Rows from block 3 of a small class-conditioned image flow-matching model, named by matrix and row number. Rows with one number belong to one channel. Each number is 500 + 40 x the weight over its row's rms, rounded and kept within 0 to 999. All counts start at 0. Numbers have three digits each.
Before each channel's rows are labels from the 100 images, of 14976 (inputs lightly noised), where the channel reaches its highest value: "responds to" is what is common among them. Only what is clearly more common there than usual is listed. The data: dashed paths with two dots that lie on the same path or on different ones.
# convs0: first 3x3 conv (model.mid.0.convs.0.weight, 192x192x3x3, standardized in use, each kernel summed), inputs 0-191
# convs1: second 3x3 conv (model.mid.0.convs.1.weight, 192x192x3x3, standardized in use, transposed, each kernel summed), outputs 0-191

responds to: many distractors; long paths
convs0.69:553528489449486500523508514511573497484452439533501623508523480459423467450497454512545505521509484536436540477498509504501391541495573460474447482460484532513505523448450505560515485504466484443461542560491458508562451458539510433561521559500452586549526407456530515539502451444547518502424516544463468474582566524437522462486561428422447512460471479492525529565486515562556520538502421539542460452477457530463494483450580512472515538483497489460453479492516481467469522424519475477531530481515437545477521495501495514488567472531502471530482485475507480549593488512511482517
convs1.69:501503497521545500494500520501503500452501508483504506516500467504487492499501503500505498552499499500500498501500482501511575539501500502501482502498500580500533501500465500501500500511472499440499510504497310501500500548503501500499509478507470506392522499500546500502449514502500499363486682502525467502498499501499499501501501307504513618501500529500516500498501471500509501499501500503498500525501493502483500587527499500500500723500565491497501603499485501491502499501499502496495506500505488500415503500500488498460503495492500427462499500500442498501509500615565497474

responds to: long paths; many distractors
convs0.185:491584483573477489485490524516511502444457485552527572453519471496484493411506503539481476532473524538492503492540520553474383566429427460519514476562432493514498493479486485533533429502506444477540468594434492556524481424533468478440493516442462531488514426478474522545511465549596435500501568520447500499498406530397499536477543433415463512506495460516516537531509467546457469488439513482517499550468484548497486471478539470410498485449466514469476452494513536445521509441602512513483484472535454528482467521497484521481486487510453490552503500463457574489537513484558433472
convs1.185:499503500543557505503502522501502504455498499483494502513490442503501496500506509499508500541499498500500501496500497497504628594498499499502493495495501608501514503497496499499502500502484497495499512496498311497497503527498500502500501494504476484434515500496536499496421582498500499375487621506496495508488503502499496500501501293499513613499500559498607499502499478501501501500500501499500502510502500494498495632544500500497494689498515507503500571502505500500502497505500500495495499497508494502451502501500478498488500489496500414475503498497464499499500500651537500491

responds to: many distractors
convs0.122:496516543515522542497562547534485511572476535515480392493485524477572548544477533508482545422510547411574527543497496518537517473440429561533521457515493490530457469504491524445516491498499530563552480417502536500500502485524465547461430482456523474532413594558480467427527525543463530568591514490469516546464501531528506519515430545529518442526536545554483467521502472439453510529507596446485513462527472513527456497468457530571520474483467552509514443468547581524524500555507432514527416523534503538500477520480491507534429533541500473495537526545490535532388518451504497511
convs1.122:499493496576453500488502520503499499391502506510517505518496493544499489499497491494460502506498499500500497497499503499503577583502499498503471499493499564499560499498499500499501500477478501514501523503502365500505504515499502501497495444501431455269480504495545500493464517502497497475477723500474536494508507502500500501501503426504524569498505555496538500505499454499495498508501510505497497491498495501486500700550495501512529654499560500499500609502497506496502501504503501498499503493474494507505505501509463497463498492496500418536499503500426501497501500522531500506

responds to: many distractors
convs0.141:510558491534493479466486571502514438492517532539522633468527462447444430474500499509565489563496476501470527485490454541489508548486541467518459572529482517511515471512407519509485511450463522494462512655465505540574528509495484482460512499558480532511540430481513503537468475601586449471428582526486511483463555489456513448482529466450488532472428530480492530514464514508536464501534433534489466518487591504461498495514520479463511492492503513433496486496515480469494549479547468452521561482532483504491512536515406552424574494496518446474518555497468509535593455579515449459
convs1.141:499507494519467497488503465499497497455503513500514510497509495515486496500510489496464498500499499499497499508500470503498481516505500503500477506498499538498558499506465499504501501490522500424498524509488384503505500497504501499497479460498483519292492498501537503503501388502501497455491803498513483483505498504500501502500499421508505603500501503499485498496503492499514500500501500505498496505492493503455500688505491500508508582499607486495503618494470499497506501492501502500498511503473480499464502497501505498425504499492500454494497499500440504503515501522598493451

responds to: long paths
convs0.135:520525469516512472509501476496648521475470444497503594448512485434470547466516492542557472448492461551535472506501516539491469507477514470491527461512433539518540519486435493562526456600512448457513503496496484513496492483481499452561558550537480552524566446464508593516548464477526536470507497523441500534485483542380513515457583461472451523516464495456535498528474544576533551508505476482504482580490477464487416449430543511427435474449462494495487386551516486463512426477539477492513505481535431529431530483462504542493515462500497541472471456454490538532553498522543446482
convs1.135:501496499537535501505500534504505502467500500488449507514494470505501495499504508499520499555500499500501499500498494500513587565501499497502481495496500622501522501497507500500500500512470498469498510500498291501498502550502501501500511495505467503368518500490541500502455558501498502425489616503506481514506503501499498500501502341501511585500500539500560499502500460501506500500503505504499502511500499496492502674519502500495486727498531496501500562502485498497504499505498499497503499501500495503425501500500477497482500492497501450462501501498442493500509500672544495504

responds to: many distractors
convs0.125:517503499461513541501518467477446533506508546426488449549489544577577517517426447604396492486528499478495519462512507473471570517468521477562527496469543510473414433543560523438516500467530541502547451428480481533484542516483464529483496551552508510434490536512485489429481517537456514496514399512563500514556491507501531515512417529611474444530572438540506433451504473513435517437512540438497460478486501540529516456529535535491519418521484466526581539525444519474488517481521486508495483511486533548471439508530510442503422542485483553554478504514540537487432544410484497504
convs1.125:499499496490400495463503442498493498400501507505476501513491512559503478501493467494416503475499502496503500498502494501504419495505502512501457493499500489499567498502533499501502501463526510469502528500517533498507505474506501502498495453494459490350476505503481499494606378501497500483466600496498542478533504506501506496501502540507513531501507493500439499501499473498503498503499508500497490461499482504485493688424494499517519424498558494499503530493480501505503503492506503502489505491446509509668505507508475495491498514504501413546498506506423513495491502241519504527

responds to: long paths; many distractors
convs0.136:507536509550461518463511565473449436466493540499532530483518501481459415463467506520464553513497524457503499447545490550473427480446457496526477508590450475456481473537488565460476503396489495499520487598450537549508506524518481567443451423385495514509431485498437433571534454592584414504511560512453565453442466418487509502486489442427525489497478513536532546523491476445450429503461447477494467416469524510452489481524430498458478450509505495466471509445519530485493548456573494494495527462523539515522494540525464524492490509535481419475510528512462548469500502513506495479
convs1.136:499501500453488497511500461501498499517499497505634500464503501488498504501502502502495497425500500501498500504500506500491449478500501504500513500498499431500480502496499499498502500499506500532500494499493712500500498443496499498500491517499530492558489498503494500500556456496497501603504490500498506495496498500500498503500497798498488381499502400500481499502500551500502502499498499500502499483499501505501498315512499500498510399499456506502497457499514501497496498500499500500508499508535502497489499502500532503477500492500499574537502496499590500502492502388448504483

responds to: long paths
convs0.87:508472497444520530488510489500511544495485461488543451459496581468618525516481487488464484451529532536520518550513505504525460462507490488542535409502568413483462486469517466541533483517587475524541473367511521464486499496499504528510486584433522549497451477532455540454560551479502566580541433502526565541486448496486500540494471594446493447484508504508468478547521505499444531524506578448504507553504429492569555456451523505431491460483482537508543410468458535519552467516521473486488431541510514591462464469483583502493467487548475583486509464501543554488454527478512521544
convs1.87:503506497518542503475501511494501502470500512475471501518495442523489496499478491498487500569498498500504500500499487501505575539499501497502481502501501553499539496498480500502502501500488508443499518501507313500498503531502500502497499468511478502436516504500492499491473531503500496350471600499510479506501503505500502496500502191505524652502499568502571498498501465500514501501504505501493497515506494494480492609481499499500494630497521494501502561504504500488502502499500502494494506494489504504506503503499452495484503511494502391455498505503399499500501500555553499498

responds to: long paths; many distractors
convs0.177:557485540386488466547518482509447454551496494434478435525461555497508492528485493470500510447522492471512529495474545475545557483528495519508509480481569481486439484481500510494481496423480531525499496348524472464475520514458492477520463556431509455476461535516488467475469521452396562565513417475577478522512544488568464505571492538571532493491533528496463501515509530415486524518524522532502467424526474484511552533498456495554481492546511510536529469485444487533481502540403395514508456527451566489547500483501532475592455517532534540423496537497514470482423512466407561485
convs1.177:500503499543548501489500534502501502447501508486457503525496430505488495499494510500522499586501499500501499497499497501500600586502500490501485499497499596500497498501479501502499500508469501464499506501498243500497501541502501501499511490507460490438520502494530500501440573504502498398490651502502478518503501501500501499500504285505509593500499558501556500502500456501498498500502502501497501518501505494488499575522502500498493648499506498498500563505509501486501500504500501498500501495505494507460502502499462497483500498495502422456500500500418497499503498632557494497

responds to: short paths
convs0.33:487505465466512503509507489524605523480475466528503530454500485436518573500549477504561445477468480591489491564472510492523471533531508528478484484412495552545510520458484410541542461605497472484468572478530505418529440445494486392559564521546490552519506458473560602490537507407495558495468509501496466552547510581438506477481533529485437507423491483457513494530483505527520527483480509475544515574526486480484466515448581537467483552468478508497479468578522478487530418519532535499515523567548483510450521468488567534432550488437483527528491442495531481503567474517547476539
convs1.33:499495501483447500499501458500495499512500495519595493475501545501538507502503491499466502375501500500496499501503509499499442488500499504501524500499499400500497500500516500499501500470511500555502505501495670500505499426498501499500471508493507474502449500513499500500530478499501503635509482500464557497497501501500500502501501785501499407499504478500497500501499576500489501505501500501501499463499502502516500453500498500507533340500492513500500474499511504514499500502504500507508500501518504501600501502503539504526500495514499541608500499500551514500472500323481511505

responds to: short paths
convs0.123:530559555496499478501484550483362473513494537527504454478470523530516480485443508489429566529502560464528548477548511550484479536504455522542491501607495442517454426512545550437448515434510504529532477523442530515452534494521427601405422512404497505479442504532431428528507495534523441568520490532500549495451449445538484524498498492532499475578528536566545487550516467435431431475502538490475475395463486491532531490512455467493496434549483519486515484420476513507511555503503513529502476499527522500527475523520473498547504513539527478507511570524490553481398516479485495503
convs1.123:499499497467474502489497486493493497532502511526521489465511508505499518504486481499456502460497503501498498493501516500500428418499504502499522508505496459497527498499467501498500501486542504523502484503500730500506498438504501495495462460498509486520453503513463499498517472500504501583505520501489528483488499500503503503498498671502501447499503556501496499498505573499505500508502499494500495476499495507497494266540484500519534300503483513497498474502501501505499498501501503504508506505565521495506502503505504506495497509510497508554500502506542507499483501275460504497

responds to: short paths; many distractors
convs0.83:500511460530467514542465462498594515450506475539477557491513471526506541467521451520497453501480460633476478504479534495485459472441482463467508505502478516482525531495470402534524478600532451454529493537517438549506524419495516390531550518545495539485562464460514594460493490469507544464493521470478422500564430581443537498480557475470425528491502434485506505473482526551559520485455469496473522606506484529485485472485613509406501502486478462490495512572500488456505500457567530526508505489514397521472525487512489490453499494439448569555482483482483528545569514504515463488
convs1.83:499497501452421493500500436500497496539502494513535498481505583507513501501507491500467500440500501499500501506501495500493369387504502516498500498502500384500499501502520498498499500492527499516501496501499729500503499465502500499501493487490519511529471499510470499502589375499500502598509427493507509488509496498501502502499498731497493430500503425500389499498500547498499501502501498503501497482500493510507504423465496500507508369503524494498503448490485501516498502495500501505498503505475499495545499500503539503503501506506499566551499499501565505501497501380478503506

responds to: long paths
convs0.190:491516479544467524495489480513604553459492480533551519450512455493533579439506527538435446497507529532517494568523485552466430497442444457540587468566472468529529505483505460528523445610579432469540457524442508522479499427498463507452545539497496524503508496500482560472540493496578492519543517498494502502499373524457511575468539537471463468521515436514497480491502485587499489492449533452491536589460473492499494466473574513435476449447455521487465465509483555437534485497565574516487487496536447494455475457481495534450503480457480534572509453455488575498535504487566422504
convs1.190:500497500518534504486500519500495500496500505505589486467494480494495524503490515507510503447500499501495499499501501500488570560496500485503555509506501479498449497501456499498502500497511509468503483502492570503500497467488498501498454487503520436521464504516503502492387573504510495494499569501444497519484500500500501503503504586505502520499504570503604499498495563502495501510496498497498499516502522496512494118581497499522524392499467523501501456512545508489491497511503498507503498499608507499484499501503502509506497496497500487546500500500510505498486498378504502473

responds to: short paths
convs0.11:490440526426471485512490511506392530502513497480510481544481532560490428465507518419446545571506514388462514492506498478475495549472459502500481427524532458492453516485552538481462503405507528519538498480499479457445526541513491578478501513389478505468488495488506396509481484463452505546504461558523493510501485467536459491558481510516548458509554519506487492508507489484448450503464471531546490338492435495508607572524475489522493547534549525525492571383474483501458593532447513524470519482482510513537517479504496475577485455508510483421528559500516540473465514506444518498
convs1.11:501504501450486502499497536493496500554502513496381494518513526497488499497483494505529503553499505501503499493501516504490430389502501500502502508511497413494446491513507507501495503503511505506503474500510395505498497529505496501499505545502536543681516504506429500507540494507501496493512282501513483511505493495504507498495500242493489494501488500505425507502506454500498495496499498492495497516500506500493505426455501498493491351506438479496498410499484500501497503500499500501505498499452505496547499498498505495539493527501505558424496503504514501497502497591455497517

responds to: long paths; many distractors
convs0.2:564540509435446470525473450528548498449438439468537627494450486450474533453521486537522446500514497519462527478471533502465441519490556444500523461535518498442485527451473458554510478534508476484514558474454427523490476476492507434569539569543466585474571429484506563497516490433486563530471473549547474554595480531452485478493576486513439535506524445495571516533497571542531567514494432551532457566464483489485477483461558452468458569484501479482503518548481486453490533422524425527505473527466426504429498486467543481504541450493530553536464483468530506517559526527491491498
convs1.2:502502497528543501496500539501504501474501505485438506516502454510490492499502497499516499577499499500501499499500484501508562550500500493500479497499500591500524500503480500501500501509481501445498507501502283501499501555505501500500520492508476523425522500492536500503478517501498500386485625500519469502508501501499500499500501277503512597501497527499507500499501458500506499497504503502499500524502495499485499631496502500499495715500538489498501588502485500489505500500499502499497504497474494503445502500500476496471502505496500422455500501500424496501514500643559494489

responds to: many distractors
convs0.129:510465506433502509521518500517482470527517502483463448539479573493507456556527479438554492470474466498512475490454489434531562443566554558453426491415560528508472529507514523502468544431482537518449580444544498438508520565524548507535472490488523479509488539512531486499451486448422525489462473464525482476517614496557508438532473518541525501423476565488508504501472502442496519531530483539512482420572508489508531576517457494590485564588553479513498522467474438581474492516416428442534505553466539467534546470498524478519503533513497465435530518545560430545489491521416563506
convs1.129:499498501452450497511500440500498497549501494506547501479519548501514500502505485500475500421500501499498501505502497500491372394501502510499500499501500394500499501504521497499500500493523500548501497500502660500504500472504500498502505513495525517547492499507482500503613402498496504630514405497502514490512499500502502500499499764497486391500503405501391499500501548499497501500500500498504498474502489511510501471448499500504516376502513496499500465496486501516500500495500501507502502506468498498553499502503539501494501506509499591549500498503590505501498502406466506507

responds to: many distractors; long paths
convs0.74:484485502484497522537533549534441493531526503559475471466529554452511446523550518433541510506483481485498523516494517525526492458534494621453400479451547523551490520474502528525487513435450553570476562492537548433590461528574540530502502508424527529547442496481522441495509499468509513527454520552532545470522544482547511453529500544521483496444477527480474491564507470389507467544515510513607506403521448501559563559496493505507535524548549552503472505483500486639529473501466484479520498544529544497572549488516525532540529505576485466435577474530555466509490500545470531539
convs1.74:500492500472409498497500470496496496586502500510456494496524600511513502499497464498466502438500501498502501500505498502501363330500500507500502501504502415499517500509516497501502500482554502523505493500520622501502502488506501499501487481490511517537465500511458501501619388501494506626532412495510528491511499499501503501500498594499490426499501480499380500499500538498501500504497503501502498487504489514499503456434497500514515301502545486499502461490449496531502501493502501513509501504464496498554500501507545500505499512507500578547499503505532513501498501312462505511

responds to: short paths
convs0.18:486516495481504491577499482541566477440498453518463621457489506452463453474562507422522468561506441533464481509471507484503463502491478500481430443435505535510517566464502487563488446504448490480438567488475474468525495520499523437523565553415480564479534437450569479566483474417499527480407527530521478466515544519450482487512564434432473539419473490457480536514506507487522488493505424545562507486481468501479549568519540492423483576508528504494428512468471467524510475444471449434472494522486498508493552451500533510500553475521479511439520479474554492548612515580501503458
convs1.18:497500499524501501508507486503504502466500498501491508515503470504502490499513507501509496534500499498498499505501488500500514570499498499500478489497498574500505500501505503502500500507488500482498515500492194496501500513501499502501518517502462512409514496491541499508502444499502502445485702503514479497514497504498497499501502434499508562503503464503527500500502472501493497497499504500501501498497497508488499714496500501495501731499507498499500586494497503480505500501500503501502502498501486508463501505498496501475500492502499448509504495498450499501507501589528493483